Rows from block 4, named by matrix and row number. Each number is 128 + 32 x the weight over its row's rms, rounded and kept within 0 to 255. All counts start at 0. Numbers have three digits each. After the name is the row's rms in percent of the matrix's.
# conv: width-5 conv (model.blocks.4.conv.weight, 368x288x5, standardized in use), inputs 112-127, a 5 kernel for each
conv.21 076:189116139112181158142137160152114088146112141151156077147152157087155070094143082162140154156140168155183082138117120100175158130149066165077109107092114137153102128153090112175077085097110140124114138125153142091134126157182142122059115080
conv.22 142:159101150131149097117157117165115136066184146131112124120138087182120130093104107164109149119126088153149120119109170078176117141076215145087157156115131138116128121110088121135195096101133173125093120163153145140117136088116072150037210111
conv.23 084:133167127083146042130140039042103124126113115154099126183164167115181172089148120129165071159156144132131105149060161165127039064108139147087156150080182114116154122165134113117107125168090112184171124126214159131123134149153111195096164123
conv.24 101:158131150120141118102122078145167173106172116143165158133047078141131105174074118094142130097072164154133084137130185074114095133129153143117059116138099118118133069138199158078147128137152173137145124123153085151103132089093092103176156094
conv.25 103:138157116125113127153115177138152136106144144148088120156115134134131186152107088141234133157087100137176103121126108109140104119121139123140115098181125087150093240093145083068149168112115104151129108129110072084121121136095132102126145095
conv.26 086:133095167078149155140127184074153146142177124103177221126148159190084134116130143112111083089096091116112087126190127128068149089143095144134138140072117092067129099098214109160148172130130130152154125183065142101129135108079123184159125164
conv.27 105:140104143119127163124111154142089156148146166177167112111106211084143090064126166129112150152121116173157131182122125099102137194134114129139129114176146125135191173157117064162211082139118147112137157121143109082114156154162173100135105162
conv.28 114:139130131078113132167118088115105088200195117122113161107165113176133095140129086187071084107076042118130115121093093134060095117102079171081107164148105115098182162112113125100105159097144164076155174093098156110135035120099109104099168117
conv.29 121:113150090120120134176147137152117122121184092075154132155131156046179151185149178097117094100140078167100108141053108150077123146093100153101161062123065121103171112134159080139114060108133130089089120124199150117136136142119173114132075115
conv.30 090:145135136100127106119112098152113182082134128124113117150152098078094101160123097173133109135187145155107125139135030115133163122164141148102134185102070162131101107124170080071085087134172104100122177091150105079176116164080146110106108183
conv.31 113:080136117169084127127164113118058209145113165107097118115155143156168151016114090138162132158116122149126111099210186092126143122164153076094141140164098120183078137146104110082187102096103252134107112095112125114102100168084086127091150130
conv.32 081:145136144125160181108160141218143136140173168255116134132149111129148166157134096140110169113135148126145117167227147127114074160214127145122138126152092106132121123127172172187217152051065212213122093111157151124105136151123152097099111194
conv.33 114:105127142174086108190136150111143213100133117104144163162127110163152086127118093157114144082157118177097102141110118141123163063112138149103124136190127101190159130157132147105172105105115167118139095199144091140081103183089155113149176111
conv.34 107:120161190047110109117117122105095219162099168118134171110059157142142086121109105137131110137043189174153118121132138138131154158117057127152099165154136125152138108131112128089138146149187107126110167144110104115135101124102175150123058135
conv.35 091:164127139133078145136134118159143116143130079119107171167093119163116123084057114159109134159143167126059051039172189110086116190127126176140071108155138152107145097110148128141114140076141130117157126169206177116139158126157143108139146127
conv.36 090:131164131173180056149096086150081161102127120123162114122199100143100141145135157121146162130158156115077100138160099138147104122060148155142134147107115066168154153132115100126165181170141141122075123109160148090130126123133178122118125108
conv.37 111:116087142121128151085122066120095067142121091149088161166129110124115114190118093153107104134158092117104077140136103102128099121171152135138068185152117185129163135110152158130116207117144116100132154155172110141114115179137138159041123121
conv.38 097:148123081094133141141133229161136133142128107086149155162130137136101149166101078148140174111136125168134092107159096113131103147116073130111133152118122150133138125154116083118133140128128128134164140082062090162069130102082130176103129127
conv.39 098:136102131178170179139083152087129145113161139133131118142096122185153107158102220119108119149208216177079133089114159156125173135149158100165121131112139174087133121100148152103133127117168121155112107177178106121132150078137095107096179124
conv.40 103:160119132091166103162100100159121133140111172190150093209099139113115138119090220147121048102165135120124125158131075096148130118062098161112129136131101141173111131117134169174144114108153132185110115241169128146166085146225095178114134071
conv.41 086:138150121111098170103106121126097143141108122201113156127140133101129147167110058128157131231215163143162117114090115100169152078113093100151125116131137123149159156103113124101251126133131148120152135076083102091137167146143117141156145135
conv.42 125:109109143088166181156120112085163073128168073149143165112102163099137160134106160069105123086189143108119155138111066156135082118158158198068201068172062135164107138095120178140103097184098059130151147121155155095121119108125136173040110116
conv.43 138:091154122198088068168073184101083139120071143134142133125153164112084158127127099133114138081141151110165084123109109144086176122145153100137111115092130132139177050154164094174145125110131043130169137128133145118143140150100119138191149136
conv.44 109:164115086165164165140097082102116159100143159166058175129114161160126101139163167124085118165146089111113149115165114174045108166123071099141144120121145136154130113123152150168103155136090137140128136134149104159106120228061116118138095111
conv.45 095:107115152159050119093089182182172077154111186116125139140185173102176092151134090103144181076118128081103071097123057136161123158138077101139164146139165127152110168094180136092135136123191106158137168115052162150087167076151092148120110143
conv.46 094:141106117131153067148165175099125133195147112173174144078089124100131169169098119080121113147112215096122123058053135161120116118085114132187195086125159146107177128106079126117143097104072140187122136148063112181133097137104128160091143154
conv.47 105:122150121186083102096123142182059142075155154123156193058177132120118194085153118123153137119149169141137107114174176127191132109111157170118081181148098078190108165108159084142115101134139160119144137117139072060131141130084100050108165176
conv.48 107:146111134160074124144111167107104128106085120089135232148100092070124130179150054101152135153137107166152110152183049083077089107180151116087081144164182171105082121142155076135092182089173094026061155167151109161155076146096120147105149113
conv.49 098:135128132110211098118110111144158121175123170124191134084124133128138069209134104132112079144053087152070128095073136109153155031110114113092096116174135109145114133117120163142117181112115156119132133153111117213144172112124146116139153107
conv.50 090:142109163114130090103157160145069084141167195119138143112085125195074066218067088124117162186066069122068133150171040052074124186168116137118119184150154142096152085148141058131083174088077136100124137093076103196117158112122172115148137086
conv.51 110:125098072178071096108168109106095133127110103131199084140094124166176104131115112172108103107178141131140123160092116159119131123088106105127131147130129144113076128113152196163118125158139092130098129102133104081107107209178135085130140139
conv.52 094:160100152147111150126132160168167086181137088145198134088113158158130162156078139106031196145126061107165115095184114117129128114124163108100124132097093164071133177103114090203137164118087103116117160137089147169138162059107167119159113168
conv.53 110:116160136129172172091148099136149112109177129109122095121119118171075109142169136157117139139139143152130167126118151081081160113174122113210125124182127148079112122103118124104112118208091106090151186128124159169161106153110116146183113094
conv.54 097:129164071182149083120098136110105109099191132099184162206076138130154156179142113142101121157131107146126171160065117155088113124138127124121155131108112143132165110133109112151095130187154031137123119139143163126138118118110146114104126142
conv.55 077:125127112144100130100148161132078183193160103155175132119133106074146131192119109127145143075116103124119112102062076071123134140122088157101090099128124103115128155119133179152115203063117231152110126120077133112130137118082132090107134119
conv.56 096:052094112084136182160125119174121141077148212153089152213113117103096128097109039116127188067106162106203094120116089083140039119177071115094121135145129095140132132105136107170154108114123142114162144151122139099119137117126111098096098137
conv.57 095:107136136173126116122089175165135123129119131107117108126112155129142095118137107131078146172169137100095088131167152064117141114116096155134096086140153111167075189207121158056131122124073115141156153151138158090154128091197149119097132098
conv.58 114:148072189078086132081138251135181163108105157098095170224070097182103124123114141179088114090138172174105146125109105083120103173137096105067164101087114143186185130100144118056168079140124145120108183116113135109120110139080102074152122101
conv.59 120:178169179049155165075141093183138146082130098107120087078137169122121195084090109116153158131075121100080120084126096104128129093191150106111130143137118194103107135117048102094190188095153102062121132136146130123194144160084125152103187104
conv.60 092:139143149169190134124200089137141100188190157160138120104075083175190189183108099134078093211165117120100203118093142162101159130077103108135155215168125083126108177166123140141158164086168214204174130144170189164165182102136161151124204128
conv.61 100:154126121099151172150167110177087104140184118134160127111125123137113158170104107192056094110092107133089142097125096077107125123155085139082117166176100163135120096170153117109122143144162165143134143115126163105149126146101182098126119064
conv.62 098:163129114123177150109216141153189153193119063158085103137137104127188105094137154081084169146107146157116167062185136137087097162101142074143091164072130158158145141155117195142097143103144203117116164193163107139162103108175147092134126170
conv.63 113:135146114164101133109135127085130167170106132121113100110185112136095111173109155085137102129125133148114172195158032124199176070144088119109155108099140108171089118112160068084113103137148135115116167081088136139093164096096109140153051086
conv.64 094:140137135145158125118107080131170116157142121147130182139119137063143098110174223144066107101127147114168177056114143111074097086081068174165077096113153147165093116189130137063122152203112080092133103118143147184133117120094122159130117152
conv.65 078:175142141106147151151101132115114129138159172164108152134089157093137103124120080138139105144096058148145083196120109153120115097173116108102117167113143145118124085050118129130094122122122112080109132124120114135115130136080107081116132109
conv.66 078:112137153144130119112157158123181148150121175144113094070076071121146089163159133101092120127062124147146099108124102080164123141104088145129115078130111137178092113159126060137143141142187138156125126113148140142108144127092160098116147129
conv.67 079:154106140125114149141139248194142152135150159110163133167103065116135127104100160142161166118079136079077124125112073079109153110155071143130124104143097124132143124185158110061115157055151151057135156084095164127076142106103121099103144121
conv.68 097:060148166147208122125113125190122138089146149176136149192051133112153086117123109197186131111094190118101135196125042090116097139050110109181063189144145155119146131128148157101147170152130096122097119166064115141122116103061094154129054204
conv.69 099:131126120147112146134103148148157092102171093192108137086145112101147154148135089137115151171123135122129108119099121140123150124148191133159122139038111180163138146147126174133071151197076078174133150172063066172164097121152096133093140121
conv.70 099:100160203132087153096093146155104165143093165153092137106123099140076130176153097121062110150086141135122095151096188095116158093087117077178175115079180074050120160127183120122144102168161170093165088134153177123067136166181152106124156085
conv.71 115:112089165115175131185046165120156146096106133141098124157167116221133163125183210086074108147126148176115116166161105092097119085114118111129080115137113127089116133130128146165173125119131107148121147177141151066094130179148134157045180082
conv.72 109:144119083116143171094184176198120136104147126194101160113129122158134150099181196054130167129132123134082108120150124108076115133175138163128150167096105174118117190109171142111073106165110126081101178126095133096151128110161190119084104084
conv.73 080:152133116113136126115193161128084093168148150141073084172139122084104140062137170124165069110129147129171156192113079079165160149129094085114143117115159156160137157152186210190069107141145132157133158170133187137139137087078127131111165145
conv.74 080:117146118118160197170147120147116106119166156136159112101131126138099118092181127149102125099053000054168115154122092137115109097095073128128165106097128117118145144175128121134156106125135133118100128158202130131130138150142143165157157147
conv.75 107:167154060144122103158164168144105181158129135178089168143081124139147172032106127098128115129077182116091071094146131197147171136129182114092109164105142110152084117069152148135205115082144194129116121125125132114150092154118107096135101106
conv.76 113:110096116174160115077138163120062070125147125105081190100095137185150076079200060131143160115131172152097112157161132143131231122123072098122095132179143166173154106124172086132194040098131135204164134123103126108158147115119082115108179085
conv.77 114:129096137160159146079168111155188094104139166104180128145131133162146147099155094086146165105191136107096106135106186122103138160166113094077165135110156129156131119115110085132176143125136181123144134128098062107089083080190059087130187125
conv.78 093:173134132088162166135125130120115068127110135037065169142159137198121087128154169102201134138133168139162087152169181044130227141140065099090128186142127121104113087128115151111142161111155172093136137105176139133146124153173129089164178125
conv.79 098:153045113151093181087194095107112087157105122096119162117174173160114153120150071130103108096106152114156141132164104169197148104051112156126114101125106118135098115139112140108092101178161142126067138180145159082149120099138125175114116053
conv.80 124:164115113112097063139118099136159196116081117120146161096189091108141133152137172155083119097171086178092134134130104176164076132162117122115143125062126168065133095090147087143104149095190159094114136061149131133145101110149141119168107100
conv.81 117:179073165135108077192102141123143159093186119120208126081139095158136172136131145065170107128100101172145068115134155116163119110099172108116104184127129165063166107140070143154123168105146149183103148144097174115105080144177156157116116123
conv.82 089:141120119103102106070141176202124095187189138115084077049137112105120128165092061119144193119141153158255168135186086027112170214162035125134134153148123107176126103108140174227141100157126171167141119143135137109073149168138091107100138119
conv.83 092:114125150152127084094143076143127156142102112167115116141110082153124181167158114098129097098120111158113140102133103151152055135116104123145133097101113118156075099113110139152155157158207105154094138143138196112121097156090131109167057136
conv.84 121:154056101188137153116120120140113125130120140175185092109157139110100102155111134102117176093108134118122116146152024149088092087133086120142122140112144100107123086177135141109115095155158101111086114095111137139110131056076121133155104177
conv.85 096:124093110199158170204146124134093163146147135143188102186122121217152078092164064179169152097113120153144075101162180117108078088120163155101137159155105083166105156134146132113141149064140105161181089120087174158106096123154110138172143191
conv.86 092:131107123077167065141134157113140087119114162073179176155162119106151130189074034160144172196137082102119157146078142116124114131074145126097100113181173098149095124130086097116116172110096156115159096089165144147106161080178136205108109135
conv.87 104:089198104149118181108101107120125109136132143135065076095115063105129078185148142115147123130042086113101088180118172115155153192085151091151089064148168138097109104118119143179141076183115102207175158109097073094163086180131118122127088175
conv.88 075:090137127146156060134152127160067108171150155113135121139173095126148134135143136111135105072114114120136135169114048145144171165056096101124151117164122123129133148115101153180161083094151142188145157133069195113132098121122125105124116119
conv.89 090:180130128123188095145165064156081198164144095141096142136135153116062125162164073148124131199249122088129117145144108119114152141091108124180111164106142082092089151127119112133135113148105112115130146115109114144157119126171151056156123072
conv.90 106:074122180140160161145081117137086172079120140141103123177131120140084099195087091122108092146120158140145111080131166083082084126157149188083099145129121130076246123185102125136172137083075187141105163080121142099129108118113130143111077118
conv.91 108:122120072156182078080151182152144100128167166101136106119095143112118088087103126123170142115136120086098162090055099133090154179137176162163145136170138170135119129114165121098128095172051080061125185114141170143164135173071097157105186150
conv.92 099:118107146104126174138145147105220118156103142148072181128118150177146106119139118114090141144128121088134072139172164091130201152122046153150114124157119121094068190116164126145160147137151154097149140104067116112133128142130142132103143073
conv.93 088:121134110109132128123115148172129135128076167126122104132141101084185141205117094138188116166100152142158127159052136093103115136141094114129113130146108073124145130129128159198117185110157137160090096098144199137077165127158115135089124194
conv.94 099:126062135144150136101165143125110115135133091094141150115197119082106123159115031228149122064064136161197197161100124066146130123119087147120134113130131115097176097147138089190111122094106101121142103083100123088110156118087147109152109139
conv.95 100:130092130076157132160147170127160153110141139114140114121114144114187146204122131153179148158170209159108167135126125162119141130043102110108136094148132153147138133148136128155102147155145140146126153085105133090140134132089128192123151139
conv.96 099:073158167141106181125129086110137059191141102185154073138171117116134109135096142121168116075064126141135161141160119070110117159144067136146152154133139141116166063139158112136158152160137077180122105195098141154106182070139124138116083145
conv.97 080:153118103144139186157101112111119097151089147043158073120137118133111134099135173137116108155212110099253145101126099122150152128103040114127120137115166109141124100177065171153171121093080130097182137183143096144140122144162121115154122151
conv.98 108:113125196146120180131132122061152153227131056123213100133119094153186181101138188110118134216162126130072104118202121224063092152151179135089109130123113162093196091147167122101154052126194082114108118117069133094095137151156152185136108135
conv.99 098:122105121073168098145154150091180094154116131084150154111087171094093087107142115127143109190124147107119190186079092092080097167152079129197125120169128072111099151169164121156044110150147111111160141147096129129167115139160054131163102056
conv.100 105:096158112119147071167139116173106171100076145134160125146126147123105097140034093119142137125114115111184113122152046160124117093125137089049183197132156086182061149119153125139073151136162111127091128104137136066136122111151139072075211137
conv.101 108:038220108154143165081174098158137081194113163064103104119130068125146118144159124127103122058164158115125106120130175071185063111156136148151140045145137156176098063143122080092177139161075111183108169153129121108115140147103173118134116121
conv.102 086:157168127164108088083157127130142149138155120142104118138077103160100128179126137115139089095085104154145190114196129122146187084138089142123088170130134124146146137122174118084044128174108106089146062096127155143169093118139097154123136094
conv.103 101:148110138157099139150102125115142154130127117145133134160118158121106110131058105162125148151115113141170140177075125120155061118130073111146139150150101134159125136130159211132129122189132066201175122169145098129174140100145128176109137110
conv.104 124:137145053170144085200097162155123188140060098138138092132201104169133154081097150128139115112131153126153064115183071146122119112140131128141136130096118177078151132148112165152107100205159114108145110115154122091105156152119140114155061162
conv.105 105:149044157153147116145118125134110092147118130155094104065214079104177119111062086159092172123105120062151147128068150158178149110145111107193044103231100148111205153159117100168120147123119121108127133145148117120173091183114134073194085160
conv.106 096:115176132137153160125140109077131127106147163095130128156165144071023125135158140196090047154154135138149138208174000080114137093179102124100173139025120172141108120164167062122092079124233127058115103102134124124133172078096130150183077102
conv.107 110:143101164125148073151203069092113081139091108109192136153095151180117143122106123131123119098197191201102107110154104176133132095109099144115185117128117144052216158103151100139107191072126172164108146118075109119147128123142100108118155137
conv.108 097:166159118139064126103138101158125104130098165148080113157096157146200092085156083170150115124135189138130114131054225194158111110108159122107161099161107119186158093198115165116106132150108111137144146082109177071140132095108093143145121137
conv.109 099:165096128131136177105103190127089161169110110121167078157183083152147110156116131119199116118168126228171141127110091146136093142110087082117118143095149083150122117068123117147115145168119133088129159085080138113097113145131144135095161098
conv.110 109:102211100088122148158081082099233123143063150092133153130174075114090170133106083208176155168121137132108108083126124115125081084110129143208088047177115156111151069084124114124120119178156114122118078182151132113170131139089078177188105122
conv.111 095:150193122124139078135158154105163099124171101156151129095102128105220120055136114135158118137131125164153142140060124124101096152099119131136086141116100132141099127169144148111145163158147121100136138158120141068155122147102120068133116077
conv.112 113:147160086130162080119193119142130081152125143153137073148108115141130118132193152112116149102126158119129150164104166135101122139118151159114108108135048162148193153128115171176138074153139147125159155148109157155149159120118161124107109163
conv.113 106:132123113097114157121140059124082197152139100073196117132128163117185162132122040177098089117108113105096143179171130139167071175147063114135123189123147146102151106085166138122111096212139133151163153084152099137141190096165121120185092164
conv.114 106:126084140136159186090124150139153101127152101137113120125201163041194122158136194172164110146109070068137146166057136127172119116087113150191139064108141100203154087133111127118108140140131115178119089091117199158097111127151075167169100180
conv.115 097:105104131115104063149105179122133166113077171087153141162110098157127166112132133096121158142101112171154093101134165125112145145165097138140171147090142086104119159119133069099153151124107154143189157106107137210092126124168112132139103114
conv.116 105:081174106136114127155140130055143131141227092082194134114108126067190096126076093137151103086127102151108144115150173039116102148093142086197128139117124108102092198158115154102151140114098150141130078120160123111111151078103181131153068180
conv.117 101:156125110180128121128153128125141147084131175163124160167143147131150145090128119129108164131095096121100134134120078180141104164083193156123133141136106117150079152128145114100180158102117164055075193117120086102161081148097158162148068126
conv.118 098:139121138123148082114140129176125115139163102202143115128168106186129147145087170135172125151124142130117196111129175103151100116108087116117107197134160144137136178158105158145117177059144145092112122157145167143152104184127118131183110114
conv.119 091:095134099116117077146121157157129169109121152111087130197108065136185146098074112104123133112058000116119107107102191182127132157053107094113119178137147175121090125062109134131168176144093160148117151114155141121069146136129108124145138114
conv.120 080:135163134148126114112095116068046108164128130178126116167158118100111116121087109138099148108093139251172121106125189114159101146101079115118143136164124132113140167167144125120109117079111142107155116082093078084101088141178091090146128116
conv.121 090:127052152182117140150097112176075188139139061186167159090071132146140132195157123115151136133109157139086101097157136130089122098074194158104133154152126128124153080199169084137138148156162160118138116094122192124138121196189095106116159158
conv.122 081:130138109177097051126121102139114125183105114120136128082185154122138172106150170170131131144131137144110055160158118108097134133135116117126143142117163142116147110118148165156122107080094139102149147192137116130164118172202126161159091134
conv.123 099:100098106107130145115125153133166143152138151108130160121114096122082113107136136107178092102155142185136110126082090085105140113149165110077138095056147110114115137133151130144149167095163092089126117152178140150129055116132141101212134183
conv.124 099:103132172114135111162145152102126117125115105071128157128166175110091158164147220076125142141055162169103133134100149069092088080076103132121153127146151138116154133158143223087160156158111123135122157171149109168092086082166136139155146136
conv.125 111:081169105154135125111151152176072084124140130159128095127124161118166150091116119105111130145111116127134086114184134120151089147149077122120135153162123147142131164063137135144079095088182191120138145129141173118140161107143136071122130113
conv.126 104:096119132124142125120078211130107173147125103159124154079144070085100142137129134130094123076175182201097126098099130101071153145160104174093139092071136103109088138133143132097149134136150089122148155168104106062144051166144147063069091203
conv.127 093:117175116146094101138143108183118093099123136117120147111097123118120113175119039117129141174117075087094107153161078152124158150162106148119121108122161159149080190105143087124046160092102171090099150169183121137082111185103109131137114105
conv.128 084:130137126129124168145107149127099105140142112154090097173174134142119145120121113114144178095117127185160112183161125122108072088194122152092126147170103131157166145152154114162149102113139114093130175080146106121132154067113085120190175090
conv.129 102:110091188166115149098122135165087134132095141208065050164090116098111133163173135077062132093143186108209135138127116129149142123154112139099094125093134081122119161103143144195138141146088148120111095171117136144124100102170126164127152146
conv.130 097:103195165122087078121130193129155112131101080151167106117163114169094099127139108121099149180080146176125133109165162107072160112105124121118073193135108146072173107122115123122138092135102184102143100159181110115113090155154083038132136145
conv.131 106:131091138138114166073093137118114118150138104133141121176080119132083141166211169173124118127120172199101124186166020172097106143102153134112165115142159122098074126162122138096171058206106196099154125114142076060108148138113107169062118104
conv.132 097:111186127155098189124127072116101138066156103137158083097169091173079166131111118129114118121099122172134183132106082104120113092117160149088179162058157140149103155116127170123145066144145123086140133093150109084095125167129092110128170139
conv.133 106:091091134139129219000141103127147153098159146107102097116177107162101166140160144139143118113174096160062062127128100164127103145106070105114140151107122106151125144172121130116077138099138176208145138089109122175154113097119120132136128115
conv.134 107:157058151131089109084207154061118151148156056136099154180087144072106164114193092177070119143127159156116126200094130055150142112153098111113164128154181122177130094086164146101127094125177104131149140117124106165145073126097134082201091084
conv.135 092:093078100136163129095139101107133099140149096100190137181085167131142147121066173139159128113114162158111096153139142165117131104121074125135145141154151107097134146117184154140159096129079121195101128129121150174057151137155125105111134203
conv.136 103:182106202124106135068167107080127112092151171127142104132124100145098128139088069157103142136060133158108154161137120083155120171162098096133151114136131150111148095116177113133101088163144137141113077092181147157121108120110147093151145083
conv.137 109:104140090139118157127124138115162149061143134129154124199138178158106129087173075116160146117084179090097112079135154206096140104104156149060078178165146106136131189141085179098134194199104075145121111122106113176106163057082156217123116054
conv.138 092:167153115130184151182152097186145135144126097139104133144198115148154069158188177174111091123090169164149167168153152102114085125149176123140151107142185143196116122128115129108117138117163182112094124165189141097116168152147095116169143055
conv.139 098:137158126122143130131077132073155128158137105129135068144121240093141092077131132103084143143153109073168133159184130051121204149117022164155098181090109125136108099104130162092112120133181112055135130117108152145112192140142115124172091096
conv.140 095:109181152126113067064182118188125064143206139138080172133153145117159096138158105139155125113165152174091146110129094097174134129092107160109122169196148133138122148138157127083156147099179135171158122105152108101136166101147116139120131187
conv.141 103:170128197073128158128092163102111129130162106134105129168097158104144146223146103126078162119074126142087123019165082156110168144126152105099148130107095170110128108109173107192123087125130172200171110117043157115041132157154132127137142110
conv.142 084:120117149124138119146177140122132164099110148154130074141105121178143144054133109136131135178170125068107096107129113132167094098133096060122139117171135073168135152131182161208115156082147147114172148169117111160134094110073094122123116126
conv.143 092:089073148124148165100126104167134092124172160115147155090142183142101176118143156134145101105069120106096072083189168182103087082120185130133187087120134142129119128137170204117166194124184113201130141156158143173132137157151173090065207128
conv.144 107:142086112121173096155087166125149105148135132063083158105146173187059140171125092157125130122147163107195084185108133161181122094083189179041077160213099130126114114153128145131133149088146152103101095107140149185115062186104200128135124147
conv.145 096:086084115151150101141182161070169140113126134067127127177101107182155118103098127120190101094165126121098149126131116143145117144119117139095143142091102195110099144097143202070101181124177132106091059178165132092139126151105081200075132117
conv.146 095:106162141154122123103203128164101104161126133172084144104194115169182181154133090163145206123104125137193103145176173123151107154170191116060089096211131105135143123108075152217150130093135181161117145186128162136125111188175074091149116192
conv.147 100:071139134093124077167204117153099146136192201086114132144128136174121157132164114076101149149131123102142178041193118132093119139167118129133157113171080082130109126143075104122154185152150197157117181131118153115162127129140161075156130141
conv.148 109:121097172048167110169090144137207101057168105112139086147120164153142112117170092169094107119121149127170126181132143110117102180148051128150207163110150112141193156075139119113170098074110169124092106125061146171075129114129172102109129028
conv.149 105:161098111111159128115127182124109102162160129107094132132097138049151106170133159156127124076088116095086134146085132143092175140054073123180166082171130080158102192129141193135197100171083107076141125118099143163079134097123129115187066113
conv.150 102:157144133123087080119076177181157128140198116156133106115144164090141158145134077121165106078109149184126109095078059126154121181148063146142130148145116112169157177112078153150080083193076126096198171033124137121096158116096109182188150115
conv.151 088:138106140168099180141150118104174154080128183132128171076140142135093133169121163182111113124078182152168105127143125164119136170102113094134112065157147149088114158109163143081173120157170145118093150108121178133117119116147094203156119102
conv.152 104:182153102120148096126091157154061191193146133068173088118167108127120080141143169112097133119168174113086128155076155115108147138059080140085153174158110158074192149120155137077100121147192056168123123179190098155136095167153140160134061175
conv.153 098:119178121171158148181121148124132125128104131165154176166133146147103126162126117101095190133115106146244129161179124130076083118051099111122123097130131145126128137115201133183139161149142080116169152119186175157133190137146142158134112180
conv.154 104:139145115095156148163160117181129133121105132143147111084179040169077167117112097165103163095149129109100117096127141114166082133169232116134090163126111132091174134099115092189093185132090122161133089137151146151135106135104115160080156172
conv.155 099:130143098094123152169158111134099123165164087129166115114188170149045129195151096152160109099137114123113171145151080150109100130121093180105125123082110106174166090197168125187122075142086113125174143110098133115199177114127111151149133097
conv.156 109:144108114119139128135209134159124140173145114116201155086189165152111104170115078177169118075067098142143178140179115089115175129102143101102135153134095092094159164140171101149145128172156218123176099101139107119096092168112162168163160043
conv.157 122:077173119123145106050165146152141028186133145156103184111112179140103144116111173174118138120060124161192090195144178116097130110148128110096097157201113144106058181164130098132125069120120098167165080124139072154122147132149137083182118116
conv.158 102:113126122141141155098167089113108102153140077118171124065164095141110150050122121113145105162209178158072163076074141190125143100123115103158128127146173053104114158170133143150109069132079067125121137065135084140138151126162123115147166123
conv.159 096:152179169108158164126105127099190132121101114163118145119148159145134099129129152121109112162129120119143075120092190153153091103127159170153162128160096131175133137197163166181144164137165086147116102154146126140070179121146102120113085084
conv.160 098:126112168100130089158140064138115099168099140114092099100143136058134150102138088137100069215136174092142115151112131159156113109158139114146155091136159108119128125127093061129162151151128158181107168070089174143118164088091079069173124098
conv.161 105:119084089192068124129096147124088164162135124113101106055210095144138144136152168114114124149164133168095078137103174142155114111145158118156118151143059175081159127124099114138145105072190154147152134142109158162171127157123156076160147109
conv.162 099:160105176103150097170136121102194134147081165105225176142092161160107104089121087126151166156104119160171103123142130119119124054128160161125104101161104097114178121135119110110146174128144104119141102128138119184091135106151120135092115128
conv.163 084:123107120124097101120112136132106140163133072112124135159115132099132101113156121130213162051111153194208142165136083070195109089074047124073084120110060099119108125090126129081092151131097121152099128095093144139108130131110151145081161127
conv.164 096:113127125124113163130142114079120163162142139166155145120127207151126149112135210158142061107138212118114065134119167124108147089155119142140124149188104096163129093168116074205128162115107128135114100123133160109095175095218133151116146114
conv.165 119:110131148175121090180167165130118114090112162140216072153091133137088130089111172070171078080123154151156129109168103147051136076122159144160121124075167097100137145181114156129104168113217124103091103149088169125098120143155111091140144115
conv.166 096:122092105124108123121130103110102135151142164116150111175133182118142092146115096157152071158118120192141176105109161110130142154114142094121091151138221083098160132120141131098158176159098192122153174117140151142142159096130097146116141110
conv.167 113:134133122158128127201143138141134089120199096111134121118107182096152137165133128171127128131151134092162200149178089162141107161133078107157147122088090131180122141195102137135122102114099190123122185180114155113138147161114141174115128157
conv.168 099:125124170172141151054183074149117118096213164110125098135130135143105099113161119161163128126144116114183096201149063144084062124204156145171172151155140096165137162132164115123111083091191128103159195133096154132130124118147067125173096126
conv.169 113:146123095169138141072168105145116162122091142118125190137112133112120158155151128114202162137103109119104109091148076175114068120092113117122118174129136064119120127092147212105130152161112102160084163112118178099113142112109131116147101163
conv.170 088:126078144108163132174124190113145101173081090167155155164080092155156122102146146130071162137125081070125151134155107137181139099104099112134168153117130150165124104156096128201114150169160121147149116182193148162150093116246193116146120181
conv.171 101:155134084146150119083173165170157098133111130126073110132140120119185172116132145077129131098164135147138133110148122129149178077090137149154104134115106068130092183118117133073151139132109136173130150146100123121154165092134118196084214129
conv.172 085:131130103091120152096099170143183162082116148169125098092101138130106099166110109125136126148098133152066117124175106145147153096128126179155125157125109173153123120089116107174119099090105125147150166091138113134133108164120158090094130179
conv.173 109:153160139118213158158160079145087154127173134112107151152106125106127059170165141091140143131118176154129137118127136063079132102142082158149138132101170128128126122105140110190124140110163159007186175116187143108175141128106168115088198104
conv.174 095:097120143139138101135108091123158107158178111105112132139146105123132162118117179071153072108085101208147115138144106185137065108090091099165171135142116114189131171128107154188158110190102110170132133149149136187154085096125152107120135128
conv.175 090:143120130133094112137147144133162103065151131129131149088105089103124141138088088123171118148125100067127200137086129222189109104098104123150106121112131123136102163155170101081167165120158104113144166095151137062118118110052119148150140148
conv.176 116:138157107158127179055166136148154181111105160149155127073169138127092124179106184159121173133119115150123191183133113139061114119119119144124077143154136178113123151129153115176159173066113112102137123108134100105135124135151138161093116153
conv.177 096:108151137146113148078159178088100155219106125198109143107160111075176180102170155158097096089134136049128127093086184186144135078108169111080119145133125085165095146163159129095167198098096123212108165155155121131117114092122177167075194151
conv.178 092:110136137113153114150080121138092166126138138100180083146194166087098130178114160041128098115171139132087115118149115110105078123095128130155137146110117072143211145149133154142125217143127155089135072132098200143098147182145127152133106139
conv.179 103:129124125113189136135090126141147100118115188156140072084114135165157117131167053071137196149109111141140134124118167215213092057091143139161093131139159156097162160148169060168204133103130108084134111127132117110100125132122104139100149079
conv.180 110:222119079094131112168150161096097148161144151099099135116082151161123095047144113098098207117152156098096139100123142125099171083088125146104164047122124085080150156119130146127093133189089125148152156140079100119204071222082110107136171134
conv.181 102:152139127152164108124175170151174139132129153132161118154162164112157076170169090195070128158113091116168125074134144139105126082165127153118113181138132143129062123096149192071124160105107180175094095201148091101155159125103126122093121166
conv.182 107:115093086162206122090128181152134099174123071132063115112134124063095131151141102110075149082107172129111164179074115229132091092099142094127159085125120112141143115118120106085163114132106135119128118142149218127119133131175106101122121138